python train.py --train_examples=195000 --image_size=32 --norm="batchnorm" --hidden_act="relu" --depths=[3, 3, 3] --downsampling="stride" --init="torch_default" --optimizer="soap" --beta2=0.95 --eps=1e-08 --max_precond_dim=512 --merge_dims=false --one_sided=true --max_grad_norm=1.0 --max_steps=7600
Rows from block 4 of a small self-supervised image encoder, named by matrix and row number. Each number is 500 + 50 x the weight over its row's rms, rounded and kept within 0 to 999. All counts start at 0. Numbers have three digits each.
After each channel's rows are labels from the 100 images, of 14848, where the channel reaches its highest value: "top examples" is what is common among them. Only what is clearly more common there than usual is listed. The data: scattered letters and digits in many colours.
# conv: 3x3 conv (model.blocks.4.conv.weight, 160x160x3x3, each kernel summed), inputs 0-159

conv.89:513476504573410461463525550534503467459444438420491439509414542493460507503484448544469527533405475558437484474523500617446470496518519476544454532562569427506460491434563490554504498629500475527446529514428470359417522557450497516506469436448478474471482570470565476544557445563568500520473434524383489475480480471489429473429557433508382504507619457492467536538492598463441511525595486440446441449626514442551494513541541525579450464533465511421468543446568472467497466462475503
top examples: white

conv.158:510521489458450459526531607488400515426622520470473485531382502516512538484543465519475522449460418512578439522398451460477540504509435448513563485459547524591489547488527473466476455524514613534530543450565406490488537495508495510488504400516562549547443537621467461508479482502512396482531490483493466543470485390543476399490522528356512519424603510542479480457465479536529346449513495523511538437463414477504488485466499435485490570471596547483547425449481524548522437453563465
top examples: black

conv.67:500498438490439476556473600467438476537408497471517532469485467482440540485533507447521484482424503491493506457589483570430481467555651485589457546545494507451524427512513582527482384500453515549485503405462468530475452613480488603470486605506498508451493493503475506520463481492563459489512432452431582470550402458464473484457528579565500574429536435394465524458525500467475491470455548429422461464604561443519554456493527379502483431494428485467404484533501582518465596453466490
top examples: black; blue; purple; count: six

conv.49:466510555557475463495539510468521498431474499490483404572478534523496496552417417508411473423492479472452488511483463465548471552472519464501502494479544457487548434460524379472475549528479515525426400423534444535409524492477442379357475473498496498447487583490493485570477381500465529488436536614431446479560484470583374402496463421451549505551498478508454539491558480541477467547425473491525451551474481506478506545616572382528532479468500484441533447444579409457536516518508437
top examples: white; yellow

conv.60:436314541480549508518472465471492473454528487470500631408507556497489463505497494497536496301520509519532491487437516473502461471414508545547525510658512499491468554527514488584455566466508435472509460701459484484496518504527489474538432513532483501482504400466462476393484504530494522502482524480524511514508552527396521539505478453516374524500449500512523544505489449503461437561446501499530507563476540504483541459436575489459487504481504522509488473685560458497454490480486480
top examples: white; count: six

conv.152:533496450460418416487484458567542458563480580484504395531499526424489504499479516524355475493540516495466549476591464466533555485434460522559426506503473542498630550547525490625495531411525446508570617602436548530443555568455515585425526569463495494496490431444523468512568385413485493506546423455531419432461451459503549484451497463572563482563506518486540542509530548492463591453451432446438448621551562499517534498502514476482524458510451501480481471452574473516507502508468534
top examples: white; black

conv.7:442496441416511472455421423535450512521492462499523483475501515475537414536467526480454468538581422603484462486506473514502455499492474475455557525488424618397499565529482482520522417463562492432389486483445551598506435507421490397488478513562498454454511422524377432477466435485498492548439555481500381487465532494475484467489546460461545453515343563552552475539488401565496436507421448525509511458551447551477440512430516626519508522479563506504528525525431479508464449580441458
top examples: black

conv.88:458491556432533471476437531393410485476494480482490456448550528474492483384534448477447492465435515452523451469488467501468388394482488416506506499532528502432493457517482425554499474543484478545520448550356393471486487495487464481570523446439563549491566494449394576505502530489496509445494555362486552415555532536476461604454454551569473529439517497545472518514459437412501422519459417538549474455590569540448535417497478582486442488456481510427500502505534466389493518460417447
top examples: white

conv.46:461646457399502480509434512487560488545469489502461320500554545482464513519500480507445475633481518515419485480558492530522483455564533454532479538496416583501593509510496418511498519437474476465423529601474489491485514525485533480499594594466474486477592535488508511594489510507407481483466513526457515470579497526560369579509554477402625545497450475473530517480515410506550532460420512488474491477528387475513512473470480557492502476527470489432458547403480556471534562551456412
top examples: red; black; brown; count: six

conv.96:490598562410529546458586488422345513543557486639517538530425463480506448459493466452447480498474392437562464513462474489470398553544479499543555490472519530492552452491436362431448494462488542482463459456513445431512494449485453533428442495496560504445549517515505462538520429495373488462493527545513543524584546529616465509461554531419587489492445481559483563507452453499445495477421478551521548541457470449531419503520521469496425523501537530507506514513480487466638432508444429
top examples: white; count: six; pink; the character N

conv.155:462515611510535526522532569498437403487549555666585609564472462566455507414469518581529519501620518499592519387510484468560455509526460462546533445470577609585503552504511445537547436561433545474610556412527473546545533504521510511481546477468540487530499582481441524496453499483526468464473485537512503481485535610525508513514480493430516482373554440473473457447443440553450485532448478536520564520507442486517549453554530577502429466500520442522467465548485565538582444501515470
top examples: white; pink

conv.94:474458430471430483484396540472512532441540448328458465509474510567437465603525365526422494458440434503463552516434466496514502465476410420460472506559518482545516485491552521480525480503450422526454448526517454599386434531506518447409471508466523502447482578440502490515433508459573478493437415492433482482496507509452381540537515450385499478487471441456472592474530481487457416496420475493450480455524524451478518499438590424478458444504436446385457465461548528522450482510522487
top examples: red; white; count: six; count: five

conv.32:399473583581551488521589487546474520492455566585525548540490522571477520541498526438442467467505456521450460474564475501512492616562514523431517466500505409394507422588479436478520641554467497558460422410502482525448479531458532483416486407519451434475417506428460540437472445476482490479428507547403474522481493476570444533457402500383454511581417512476497410532523387451524517519451477529481474513485496490459562517574474519449428442561456510495494460592509449498500441484489447
top examples: black; blue; purple

conv.115:523503466485539392511403546585557392556528499546477481479485611504501588499518479554486540476404481534498485352556478526406491372529549542568515499526513427480449462521529540483453443564467518544541528497493495537450546523487601451448540466501506489486485556467456571524466436461515467427522517565525541438552506467390509484590513480629446542360589485482507552522593517483489429532434580514500508471532407496516489536430445498519489472497468472477456519419543457453438518551448542
top examples: black

conv.53:556432546491475525467456523448429483525513500437481520525455464552480455402514401625468586424434494409494525454447570445485546440454450523459436488457576501558492495448468460588495479477508470473516496430450419409494486508610535499472485456458589505587499436460541556534538512419454492467542446426496537431434518645531546514431401557546419469462505477502442462510377571432401517480499439572487450475461526498481501464509512447557431530457439472489453466478499473427523456469469519
top examples: white; pink; yellow; orange

conv.13:430499525530484523450493528543526531441621592591450440566454515502466524525446408490513477490448540433539503503549483523540442491502508453456503448499532429538486505487486480489494568559449564413468428447440391406460549449443584453427561533408407454489483564457530562507452412483478485486482467529453513457529507506554444383435423472371491599477454446449469466475434452447431585503593481548497454529421423469469507518543514536506460468500439497503469474471491431406517494474431430
top examples: white; pink; count: six; yellow

conv.154:483521468468504526542525483546510602532466473558494475436526432497519468473413575553496448520599560455509460607580453502560405453513500569490522443502426424502556536614465402442445607537473585423522430567505565495536519426434545512509546549498381436413562367426425489564552460555474443483492513494468487452520480544474485483483558458502497529568512543491488470491421554519482569513547419500541533434461494486557414435442531557433511443571487488545517451472460553461525531500479517
top examples: black; brown; purple; blue

conv.5:492442486465597462515531472425470493478536545597535549524498459516499455567425499481453459452580403459445495490382469505482455551495445507484565505563525499471527444537555403456497535475457431443532396507599499584505444495475424518438519428535453511472480419507515431466465405518446548477409545547486481615544535497391470451608477434433565527592422494543420500461480532508484507539429519513547542495451493522465501473487543473444458497492562528455583467607528514562450414506554420
top examples: purple; blue; the character O

conv.104:535464531612405510429534576586482551490513518366522468534449495532489537469533456539477482495457426522553480514434481495366546437502510479482445543475563452492511479499515644465492360518489511449494438445528500515509505551483463487469463497464515511526458543554505382475413480468592470472503452469435460524448430486479480394492486492496423490436518476469536489465524426490532447474533535458428418424439450484420377531482509319479501504456491475498471474400499592539499498504506527
top examples: count: six

conv.111:432431466443486413535482550519464488516501499617445432536579529426474496396519585489413531474468439476568453508490420454476474520481441450457482529503513550434485627504530419443483537511462574528542566536449418496611471474486491509555554436547510419487458449447420511460488566460471451517434467467497455556516451506453479520436440532540522482503517489453384487500461422505578583476541413501483419425527496505423497489492422654460479452447480491538483444496487563452425508531491410
top examples: black

conv.117:479465427460496505484540374522420454453473426444439562475483470574459490517477519506477538514446542477367573460507450495499526471484410541410455504516395538539461385536499439534570435480435494552482622513471543502446458468487463450514492433425504515519455523460506485467524480558426514491443453502525437504530429488438404473547532521426611429542531458451454526445533587511506497534447481458497551506496519425533471514513536533536514444523431405374462443450483370468459450438558440
top examples: count: six

conv.119:472501500447415435404602469473427525520550525489486532549473493481466458437536426463494499476487440512557474546429473495416523560467405496441428536472559498468447428479517374518429537431462542538508449447499380496500479468488487576485485449479546482539472435524531402483478434480432507500412435462401365527502479473452470457470457527420482403494494479485376539515436469474479541471458397496440436529551542489465512470532513331467411490506499432440492441487490507459485451455481489
top examples: black; blue; count: six

conv.41:504507543508470486489527450418414588525420537476577449451507515460440571570518500461533489529484538506426597587503454509544474454514434570489434436494503450383445500523479491449520537437457488508499468454403546548507504455456499468536507452417450483482484582497401435453504448523530491452480412484490410571437410506465486390483513509555574460593525445426460405456580585393509541476560445402463480455507513428550482528583459581537507451498447440470458488466482451556492453439467506
top examples: red; brown; black

conv.42:473495489456485456508422501504515468490490516451535460526549541532478463680571393508556446518538499636453521451496512461506431450459483464584543573497524467495492496568540530535496512486470446564502494503553524735504510494469499430418409478476561548461483606513456498485500478465610571396516478525459506498442495446550435528548516506463566491493470487516518461522725524503491455519464517491476524525522486505515518439507492466460483500482508498471455442465531450580459509527500450
top examples: red; brown; blue; count: six

conv.18:524520554540514415555478569439456520528484571510547483471445555460458535570488496461499556586451457536490620533450469657446512596502529500547501547497491485462530490494414455499490572481529467552537473500460403555497511529430433467469447472556545402477493517477475491503478478487590448482519454553470465519493497472545494650507467447549491478533519488467517512594698502483482551466460594503392396512541541492474532472572512506528431476512504483438401553471517480547485603462423481
top examples: red

conv.48:509488501523444606399512468542492426563496526493496568477524546465471542407455491458522499544500413479483435442536500524412533464542461549418394467482526583481522505485442518442449499460479502427560595537469528383517546493469504534631440601457391436484500426456602450412505572490386454495538453463489463446481454489424586557491497482516499454486531496495498467503442483444597509514572453471430429550395510501439488527539482448501466468456433449527491521575479568423533485520512553
top examples: black; brown; purple; blue

conv.51:588409436476523493463430456538541509490490424422390448393624485432553503493541557460402524466447435449384535528444528434560577426437513529420479522524356442499513512484510526482477443458517497501485486527514566509510440468514502506528501500459440538547496409508532415450555547507455515520552543463521504541513482469463550440547515536564479467547545536491523519511470582490504550467618517456507509401508550489454436510359485560552524532555468479595497481484496511445428586407487537
top examples: black

conv.63:550488481439432445459482512502488482502466608455488457443454502512519485477551555490356545436510367405419540474386467449451543490508461536521465478473365518448592367505532374524520460459527543503586469499494518556492442514494393567449532458454532498505549420509432489524510423524436423537571471445524412516474422526465521512454523521544539410496459528490456514480484568484589422516444445478451476460463533502463403493501490578531442504505533509412539535486515539503534537560518483
top examples: white

conv.4:569471496430553468637456417535417464612445464541520482538476564503464542470513609485455555527506506489533505459596429534440495430522385575486599497493464576513532437493447386515476454486486554457449494485526524487569474524518504469435517494619544426525461502514439577471410445491499415408535496455491450555475502474504518471535541475515589391524488510447513477496469551548538483491355544493458500432443515456500555389479470592442505451473539481487489546500489521537445497409527498
top examples: blue; the character M; the character N

conv.122:458427483465462466540548565528508470482351546445609459581460509485460511442548461474412514454511461556544425480500420479397450577530397521551546558526570504463463465509529379480511471500470561508476502543520455407543482567544400479432406462481614507505443487467482458475575447459485484471460496484356469510514459464451541576383462468515474478457533519512487487497500452509573547497471391559519459518493479458537440513570496439488382480492484451434472493526513514497458521452472596
top examples: black; brown; blue; count: six

conv.113:520419481593484538542451485520517500353467397390494594461496468532469513559472481510608489579430518569436505444528530537445472429537562459551478493529504454495399582454496704534538487542471496426447530526455508458482504525489454383625505491483495469489494561483529467492490602513584474472511484462475540440481465465456529518496528557521383536447524469461459467482536490517540485518521549445461452443466463492496575536439507579495515470476452509504447484467502534539396515534389527
top examples: black; blue

conv.29:472418488582384492446441551566545509477327486377444472563502441519488409524527428550486462584413422491477450519490464458422432461414537425492457503494581461491487540427512701494491524548531500487507519490471462447517422501460482435512496543477493491490483517454566455466459505458515520500500503456404509456463393482403516426445512540489419550471422534496525513478541404487497517511532509503429422524481520515450454501548531451456490480490429522470495457424521542493478493506415451
top examples: black; brown; count: six

conv.140:501510422466569455506460463530515521585534421583446480507520401499490484514602474521425609476414500464515581537431562506579554437454500518450541578498498580576446504432501466553514456479487495496529496475573428513605493476566518562529556500544606515648482535569529539525482579430514508522583521544538519595546548560499518528565479624452540443518482519476437560535496494537492451472471465583522472472479505523436597485453489425541436564406523443591446487486460497537496519530531500
top examples: white; pink; yellow; orange

conv.133:526480514517486542406490417503486513527541486472497598486480539537519506442389520470526534485566399525649540481400504557431554480547535525404403518533559520532467496541492488529494446575509425555552562549478488446553589544475471484526433491462436509494522367558540419494488548474539533453393453517553439528533487478456527502494472528524477442526603483532404530509519497432432550582593477418451505519556517504551482479497534478558421513517539497430546500622563491488470625529459526
top examples: white

conv.58:449462502530579530503477527541496542476548464396446538526518576521479546542499444498565480469369523561427463493543486555544543459510532432553412459500510509519492606455488525544482473502486466526522531412369479430440565530520632397516507483479427494506508587433551573482519464530548507481524460551484633411470561493412520457486524459403474614503541448482476496506511469464459411561469580412440549516480457489530548492525511514482509472463394533472457520482540417426510391466490523
top examples: count: six; black

conv.62:503520461470361560484430474418521466433448424464408532444526418508508350459438455483499474405514443477553566438466454567476460482510496476363443464450407505503476506428466439497494400571531455435553440392520512506542381496499442493516531472490466467479528424535435489496472487463484404501444440468468413493561475543452498442450504496532535445459484471504451525478495513501530457553531477437475528449524520486555470522448483393503441479463534468407589563502481568485545526499435589
top examples: black; purple; the character L

conv.43:552376435479551412522444497446545441496525492434473356549470448511471469540569437504458480464436478477419529413502579564510480411432556455557573517493520400513483501502539513481523463477491436439547419476476508573466451542464540515428418464500472521526399490478494515422450448490492522477552550412485515540412578431398527482571519416518449562470498466484538397523509479478495500508440549563525542478496479443594619501514487453477424516537518535553448551404476515555419513485466556
top examples: red; count: six; black; brown

conv.16:501509531462499518492528479380482466405457585440493487488516517474457498773575473467522456548450487618450505517389460623447513518537468383452505421529554479438507427469520458554623468437469481538538482463490517522490537458497452547456499494473472457496503594484519512479461520509486463493476468608488465461471464513433511537476502555419445447409504454475504464479486485494502512475575520481520512556497611472516380473513457483545506484490501490437487538518468484542499478594455518
top examples: red; blue; purple; brown

conv.23:466418556502435532551501540522501522508462481458487510516483497548507468546396489487522486440529593521431428479515420512431421403515505463539515484536451470434507568493539502444469436497531369399537429473512468555473453534526590574487574498517494480543476481430473532518478437544526438509533502435412523433396477482385405517454508417544526556420394501473523392527502443444404535538472534488465451473539468509433606462434470530435615497487439487451462525487535505524444463470445408
top examples: count: six; purple; black; brown

conv.81:367540516437637545528447430521497504516504462504515536490485461513565447502429492495466521434521477499498442515511491466544484516515489420501618509508492500457588512481517435486498550434562475472464478523511470505448447514472540475465475535618490521470542416518456552520427502481455536502429597460531437470504581473556412472537472453449463491519409583589562489579522376508522509474346522585581540504480403579431511470502503486470466566478551551472581486536505427507544374458494424
top examples: black; the character M; largest: M; the character W

conv.12:463458529530506521437480413589540476449504434515495557495540528465470586494449507544491476533448516517471535467564515562474483544563531496406408527439493540468490593539485533545445496529439464481554426550469392502545590563474513466557612558466461466454438490452444486438521559468586520493521445591494481456449516547485531537468479461510518482496552475525403415590551408535600474549575443451459467461540486496418516560501441617558451433449449478542472489598485554437488570534372477
top examples: black

conv.82:661452511455512461502498435485555470556462442509473491452498472504453543523424582483426524530440502485441530498537454478501501496446473509446474483512395495470504505501462398484514562499451501447450543511445558459447462470458448368483570482473502402494517470409552467497475547479409446493364462467515417477559454550476523476520455492393493456585455457424488529501500460503503583478442498443449424467508654437437445503372481569454494448571444458429455465462462486480475514548531548
top examples: red; brown

conv.84:483557593608496499549571554472537517405511576473475528493403501554551564514518397511522502460402548433393519538459469471542494553512480449582543467463479435502533434552514496463536517484587538530450427389487486451414502500514496476374439488518495556504506608508458504560561406531544516559484495551519471466470504486566449483437473490477426568552545556574541450525506565473483441572482477535516523472453524512563478532543564447518546544523500610431580474502560359433555441502509501
top examples: black

conv.101:514445439504321489465475462560595495509396461420493471495548512505494505563460490540514474481505403492425540457452519569469519519487522473431414500518495507495461454520524601465535549513540470502460603526469595525487576505431438473497430540500472507417535510458518453492598577519484496473406450487485471457494418430376479416507480485539485486555561503532493476541513526485611516514528511455407447517510508492627516512478474482567484456547468560406512606489510588536501602485468606
top examples: black

conv.37:521449555466514511482479414494481527438489447518564436463430506506476465532364564491441446466570409473534438502477439421504475520477452422322441511476451477507486534458405322470490608445493419455462450577492493486539476469461455531487451473506426482502525382458456485474444472547450470512476523492508485456459517494516458534533490382513557438585364504499451465509475499497555449506447490446419454489459505527445552426517509568465422472457461469470511456528504471526493447512450444
top examples: red; blue; purple; brown

conv.129:469558515513514430588540553504406487501433580524507440558493535500477527469529506487506525492484459460486404502380376461445477447515415434524560488519533534540539451480526527480455438424476679496588565575438428502435506541458519502448422458520520466491432595433448607523527587493452397498486467512436530484494492453542500544414513415455436464488612503507436534446445413468559397493449505494504484485455489481531476441540551495483436481480497537428494544468537544501438502436487486
top examples: white